config.toml
arch = "unet"
model = "spectrogram enhancement model"
dataset = "telephone keypad tones over noise or synthetic speech"
task = "enhancement"
attention = false
residual_init = "scaled_by_depth"
grad_clip = 0.5
cautious_weight_decay = true
steps = 17400
batch_size = 64
final_lr_fraction = 0.1
Rows from block 3 of a small spectrogram enhancement model, named by matrix and row number. Rows with one number belong to one channel. Each number is 128 + 24 x the weight over its row's rms, rounded and kept within 0 to 255. All counts start at 0. Numbers have three digits each. After the name is the row's rms in percent of the matrix's.
After each channel's rows are labels from the 100 clips, of 14976, where the channel reaches its highest value: "top examples" is what is common among them. Only what is clearly more common there than usual is listed. The data: telephone keypad tones over noise or synthetic speech. In brackets: how many of the 100.
# convs0: first 3x3 conv (model.mid.1.convs.0.weight, 288x288x3x3, each kernel summed), inputs 192-239
# convs1: second 3x3 conv (model.mid.1.convs.1.weight, 288x288x3x3, transposed, each kernel summed), outputs 192-239

convs0.213 103:123139115105140149192100121131127151123152124092155158135123132125135104185116154139147128129148144129118130122135116143101143170090122113112108
convs1.213 076:132126140114193136117163134111158177122127143174139145130153169143130151136131149131154151145169129127141106107084121138093169144124157105119141
top examples: rumble (57); thin (high-pass) (30)

convs0.77 072:122194144141113101080111144123106136130121131107106180142086121191151084145122142128136122162139147119130110124106115091114157110165118137133122
convs1.77 088:154117109143113150174158153165175158144129140134147137116108158134114140123113130124082135115099112120146141136152118145120130147110135125128134
top examples: number of keys: 1 (43); thin (high-pass) (37); number of keys: 2 (37)

convs0.82 109:148114138123121133207101128189083148174142140136160142114142124122105154132127108127127129132109105117126108110107109130119124213115121139140117
convs1.82 087:111145131143190096084152124089106195124087130157088102157171128133164106147155166141147127120143132118127087096072153112090198160145122134113108
top examples: thin (high-pass) (64)

convs0.155 093:109111107116114131105137135137170124124127131158131139118255147127135191124129125117104147085111135128122166142146144140125145118109164142142159
convs1.155 092:122170127111137159092145121110142093132134080134134083147071092123102098142128140159153087170124122127127108131103091113098089106107106138142078
top examples: white noise (100); clipping (32)

convs0.96 106:120173115154126075091114107073086137114098124108081121130053101136135089143136142120133100142143146118116107113096119078099132078139118099114110
convs1.96 098:164114131139136167166171151163189143151134104140166117108094153144105165121126140126078154114123112123146140136151132156118138150105142129133132
top examples: number of keys: 1 (46); number of keys: 2 (39)

convs0.283 079:119173119146124066079119112079087130110094123105077122132050102131137090160132141123134107135136143114118112110099121080094140071144108109115113
convs1.283 103:161114130136134170159167149165185134151137102142172115105089149145108162123128139130083153119115109124149142137158126160119131152101141130137126
top examples: number of keys: 1 (39); number of keys: 2 (30)

convs0.160 081:127136101091142139158117111118140129121134116074139156122106130125134080174118155141148124129151138134124131136150110142091147139073113107103105
convs1.160 079:133137143131181146119158142110152161115134122188144123128145163153126166123125160140146155162172140118152115116092119151091151136129166109128130
top examples: thin (high-pass) (49)

convs0.101 118:124137138124132155209116131171116151129159126105170142133118140121108118153125148137124135126154141132125136128129119141120123208105120115138111
convs1.101 096:125152136141192113115145139096129191124104145178109144135172167134143141149133157142156136151163145123127094101079131128086190142135146105113138
top examples: thin (high-pass) (56); rumble (54)

convs0.9 116:125110142119090134096093136131127124126115139105138133091130096124088112125119112112080085097095096129114156123165103137121115116101124130137124
convs1.9 114:124179133142174144096137133091123122133134086174148091129122126139131139137147161167150120188141165127144104121122100143107126101118142123137102
top examples: number of keys: 1 (27)

convs0.221 064:131211134154125097080114141128106138129119128107108165143075123164162088146129153130140116156146157120126110124112123097111166115168118137129128
convs1.221 096:160114116126116155168163155168183145150130123131154130108095154137106141124116128126081136114100107124151141139157114148118121144101131122131121
top examples: thin (high-pass) (42); number of keys: 1 (39); number of keys: 2 (29)

convs0.181 083:119169137119106102089119123113112125126121119111105168138104114197136086137124120128141118181117139115138116129112104090113152100181113135145106
convs1.181 102:148123106163116151173147149159164158139133151137144142123114157134116148119116138123084138117103117115142141137149122145113124155115138133131148
top examples: number of keys: 1 (51); number of keys: 2 (40)

convs0.104 083:120167130115106108092124118115116126123120120114104168137108111199129093133124119131141117189112137115139115125116102092114147099181111134143105
convs1.104 104:146124103168119151172145148156159163137134153140143141126117158134118149118117138124086139118105118112142140137146121145109125156115140135131146
top examples: number of keys: 1 (51); number of keys: 2 (40)

convs0.73 093:113111109116116130106138134135171123122127131159130139120255147128134187124128126117107147084111138129123167143148143139126144117109163142145157
convs1.73 094:121172126112137160091146121111141094132135081134133084147072092123102098143127141161154088174124122127126107131105093114100088107106108137141076
top examples: white noise (100); clipping (33)

convs0.260 088:118128141130116137184102156185073137157156129143181140125156143124099168126128135128110132121131129115125109104111126140121113212127126130146129
convs1.260 061:126148145117191120095145127102126179125098111163093087164127116123138110151151160143163119140168137129122065100060127119078182161132127125118090
top examples: thin (high-pass) (89); rumble (60)

convs0.116 070:114132143133116142182109160165079128140160117143193138126152140122100172121127144128112126120136131117123113108110134144124101204130122128150132
convs1.116 058:128143145115188119103142129105130176125097107165091087159128120124133114152144161141163126142170142130118063103063123119083178162131128123118087
top examples: thin (high-pass) (90); rumble (62)

convs0.105 097:121163133164132071109084118082065153121113128096106127127052107127138087144134144123137103131144139120124106105082129087109133105094130105096118
convs1.105 084:163119137134137154157183146154192149155123093134174095108084132146104142132130145130088134110119115117148134125147133152108148164102123125124127
top examples: thin (high-pass) (47)

convs0.64 068:128211137151120104084109146130107137131121131109109171140079123171159089146123154130141118152147154122129114122111124098114160118163123136130128
convs1.64 095:160114115129113151172162158168181151149129130130151136110103158136108138124114128124081134112101109123150141138155116146120126144105131120129126
top examples: thin (high-pass) (39); number of keys: 1 (34); number of keys: 2 (27)

convs0.163 083:132140146131125122144122124115115140135130128111114172139097110198132100134119112138174127199109126116146103119116106091112137115150114145123106
convs1.163 082:140140095185136132164151151141152189129110150147122142131146168141125140120124146121092130107112125101145133123132134143095141160110130135120150
top examples: number of keys: 1 (45); number of keys: 2 (40); thin (high-pass) (34)

convs0.219 117:131106121110112114082122117114146129116098133085113125096105102118096081153118109116103102098105099126121138125154104116096119090101097113127119
convs1.219 131:131176133160156153109138142110121118133138096172161103121127138149130158137132168172135126189134156122147121135140108154109121108119150124148111
top examples: thin (high-pass) (63)

convs0.273 106:117163114137127061076119104080092118113089122108077116129071102131140094163133134122135106131127140112118114111107118081090143068149097114121110
convs1.273 121:162121135140134179154160152161180128152143105143176116106089146147104169124130142134088158126116109124150147142158126164120124149103144133148127
top examples: number of keys: 1 (36); number of keys: 2 (29)

convs0.223 065:119188121151128076076118117086091134110096121103078136134046104137146085149132146123136106139141149114118114114102122088098141077154110111122115
convs1.223 101:161114127135130167162168150166187134151136104138171118104087151144107159124125136129080150118110108125148141138158124157120129151103140128136124
top examples: number of keys: 1 (44); number of keys: 2 (37)

convs0.121 144:124157105130125087085150112109119112113091101133086128141119113139157118148126138125135123153126135106116107118128115105086146087170078126136109
convs1.121 104:146148123172125172161137143155142112129138103152153134097110175143109176119107147138089151154122128125155145147164114158126101137121153136150129
top examples: thin (high-pass) (37)

convs0.138 080:118186117156129070080113113080087128110096123104080128132053103132149085147134148123136102123141147115119116113099123088098137077156111104121113
convs1.138 107:161115131133131168160167149165189132154137102136171115105086147143105157125127137130082150117112108126148143139158125158119129152104140128139126
top examples: number of keys: 1 (52); number of keys: 2 (38)

convs0.32 090:114122145111106150150115138157113108098149106122178117122121122110080130131129137128092113113134117133120141126139117140143104175105123123155115
convs1.32 089:125161138147196116118139132095124156132102117178102104129160145134136140140128160145153134170160161121124083107088118131084183139136149110115117
top examples: rumble (60); muffled (low-pass) (30)

convs0.194 096:120165129115104108096121117111115129120121114116105167137111113194130093130124120129140116186112139115142114126114100095115148102180114135146103
convs1.194 099:146126106167120150173145148157162162136132149140143142126116157133117148118117139123083138117106120113142137135147120145109123154114138135131145
top examples: number of keys: 1 (50); number of keys: 2 (40)

convs0.235 134:152103138122117147184098129190082170187151148130157142109153123124114137136127104124125129124110104121124107104122105138122136184109127151132114
convs1.235 117:106159119136180084078151115093091177117087123137092110152183126135164094148160163135148114112136136112131092096079158103087175145139101137115116
top examples: thin (high-pass) (54)

convs0.265 105:118161116126124072075132107102101117116094113117089135137107105142143102162129129128135110154119132105123110112120114097088154080169076130135109
convs1.265 108:150129118157124177162141144157156118137142106147163128104101162142109170119119139136082159140106116123155143146161118155126107144116155140149123
top examples: thin (high-pass) (33); number of keys: 1 (27)

convs0.172 110:121167120118106093082133111109105117116105108124099157133124108168132112148126124128131112163115129107132115118120108097093153088194083131150106
convs1.172 098:146132108161125162165136142158152127131141120148149144114114170138115168117118139129080152132104120118153138144151118146117103151121152143145131
top examples: number of keys: 1 (43); number of keys: 2 (37)

convs0.208 105:110109108113115132110139136138166120126131132166137142118251152126133198129131122117106151085111136130122166141145146139126149123111163142148162
convs1.208 079:121171124111140154090142122108138092131130080136124083151072089124105097142124139161157085171124120128122104131099095110093090111108106133139070
top examples: white noise (100); clipping (32)

convs0.132 133:152117141129119140216104130184094149174143140140155136118138124123102149131129110128126132133111105118127118110112114128127125204113120150135116
convs1.132 122:107148123145185091088151124089098184120084137151086122151186138132168105149150165136147121114139137115121087092075163104093191150145114132112117
top examples: thin (high-pass) (65)

convs0.285 074:117185118153129073078113114080086133110097124104079127132048102132145087145133149122135103129142148116117116113094124086101138076147114102117113
convs1.285 108:163113132132132166159168150166192134153136103137172115105085147144106159124127137129083151116114107126147142138157126159118130153100138127137125
top examples: number of keys: 1 (47); number of keys: 2 (38)

convs0.225 106:118165117131123067077122102088094121107093110117078131135087100146140100154132128127138105154119137110121115113115111081089152071165090123130103
convs1.225 113:155123123149130178163150148160175131144144110145172125108099155145108168119124138133084161130112113121151141143158124158123117149107148136142129
top examples: number of keys: 1 (33); number of keys: 2 (30)

convs0.210 107:116158114129126065073124104090094115113091115113081125132088101138145096161131128126137106143120137109122113110113116085088149070158089122128109
convs1.210 115:155124126148130179158150149159171124145140104146172119105096151144108170121125141136084160133111114124152141145163122161123117144109148136147125
top examples: number of keys: 1 (27); number of keys: 2 (26)

convs0.151 065:119176134117117101085129120114114127125116122111098160141087112183138082137130122133148118181119142117141112128113106089110154098179112132138104
convs1.151 109:153120109158120153173152154165170156141132145137149142122113161138114154117117138124078143114107113116144141141152124151111128154111139129131141
top examples: number of keys: 1 (45); number of keys: 2 (38)

convs0.196 109:113163137116107105095119124110112128119122116111107175137107114198135088137123120128144117187117138114143114128111104093114150102171112138141106
convs1.196 091:146125103165119149174147149157164166138129149141140141125116158132117148119116137123082134117107120114143136135147121145109128154115137134130144
top examples: number of keys: 1 (51); number of keys: 2 (41)

convs0.114 096:129154115124127084084137109108105118119096115122090126138118108136143113166123133130142118158121133109119107109128119103091152090154079140121112
convs1.114 102:147129114167124172161135143153147114131141097158154120099108167146112176116113139138086160150112123121158136146161118156126107140114157143150121
top examples: thin (high-pass) (45)

convs0.158 088:116120142110104144123117134134124099093142101112167114117118113107084121126129133124089109111130108135121147131152115137138103148101125130152114
convs1.158 097:123162136153194118114138134095119150134102113180106102128163142137140145138132159151154132175157163121125087108093120133088183130138152111117119
top examples: rumble (52); muffled (low-pass) (33)

convs0.136 058:134216132156133105090117146128117147129120129110107164142066123153163096143130161132145118146155166124127117126114130104114155122161127132121131
convs1.136 094:160111119118120152167170155168188145152129119130156128106092152138104136126117126125084135112104105125151140137156113147117123143100126119130117
top examples: thin (high-pass) (36); number of keys: 1 (27)

convs0.38 122:126114129119112095060118123120135132121087142108091121098158098123117107153123113113099090090092109122117136112142113113097131074116111127122127
convs1.38 120:131176133151139168109139132116125108131142085162157093124107126145122146131128162166130112189126151119157127138152099152112098104115140133156102
top examples: thin (high-pass) (55)

convs0.140 130:152102139123115148186097130190082168186151147130157141110153124125112137137128105124125129123110106120126107103122104138122136186110129150133114
convs1.140 122:106160119135182085078152116092093175118088123138092111153182125134165094149161164136149114113136136112130092096078157103086174144139101137115117
top examples: thin (high-pass) (55)

convs0.272 128:131106137117100118077102129124133132126100143099120128085131090121095101140120108114087078090094094127119149121159103130107118098107113119126123
convs1.272 118:128178135148160154102138136102125117132141087169157091126117127144128145135140163167140119188136160124149114129135098150107112100116144126148103
top examples: thin (high-pass) (60); white noise (38)

convs0.98 100:130198137154126110086100149131114139129121136107113182140084128167167096144125156131142113149154161126125115121114129106119162120150133131117131
convs1.98 085:157112118124113149174165155168188155149127125131151131109096155135105136126112126123080133113108112124147135135152118143119126140104124121127122
top examples: thin (high-pass) (35); number of keys: 1 (27)

convs0.89 137:131112145122098124088098135131135130125107142100129130087128089125090101134119113114087081093094094128118152125161101133114113108107117121130123
convs1.89 117:127180133148167149100137135099122120133137087172152092127121128142130143137143163170145119190138163125146110126129100147107120103118144124142103
top examples: thin (high-pass) (55); white noise (37)

convs0.184 076:117183124150128067073111122089086137109099120102085137133058105140147086148134147121143105145141145111119113108102123079094148079150105112121112
convs1.184 112:162117128135129171160164152167188132154138106139172116105081145144103159126126135131085149121110108123149142140157120160118127151099138129139123
top examples: number of keys: 1 (40); number of keys: 2 (38); thin (high-pass) (30)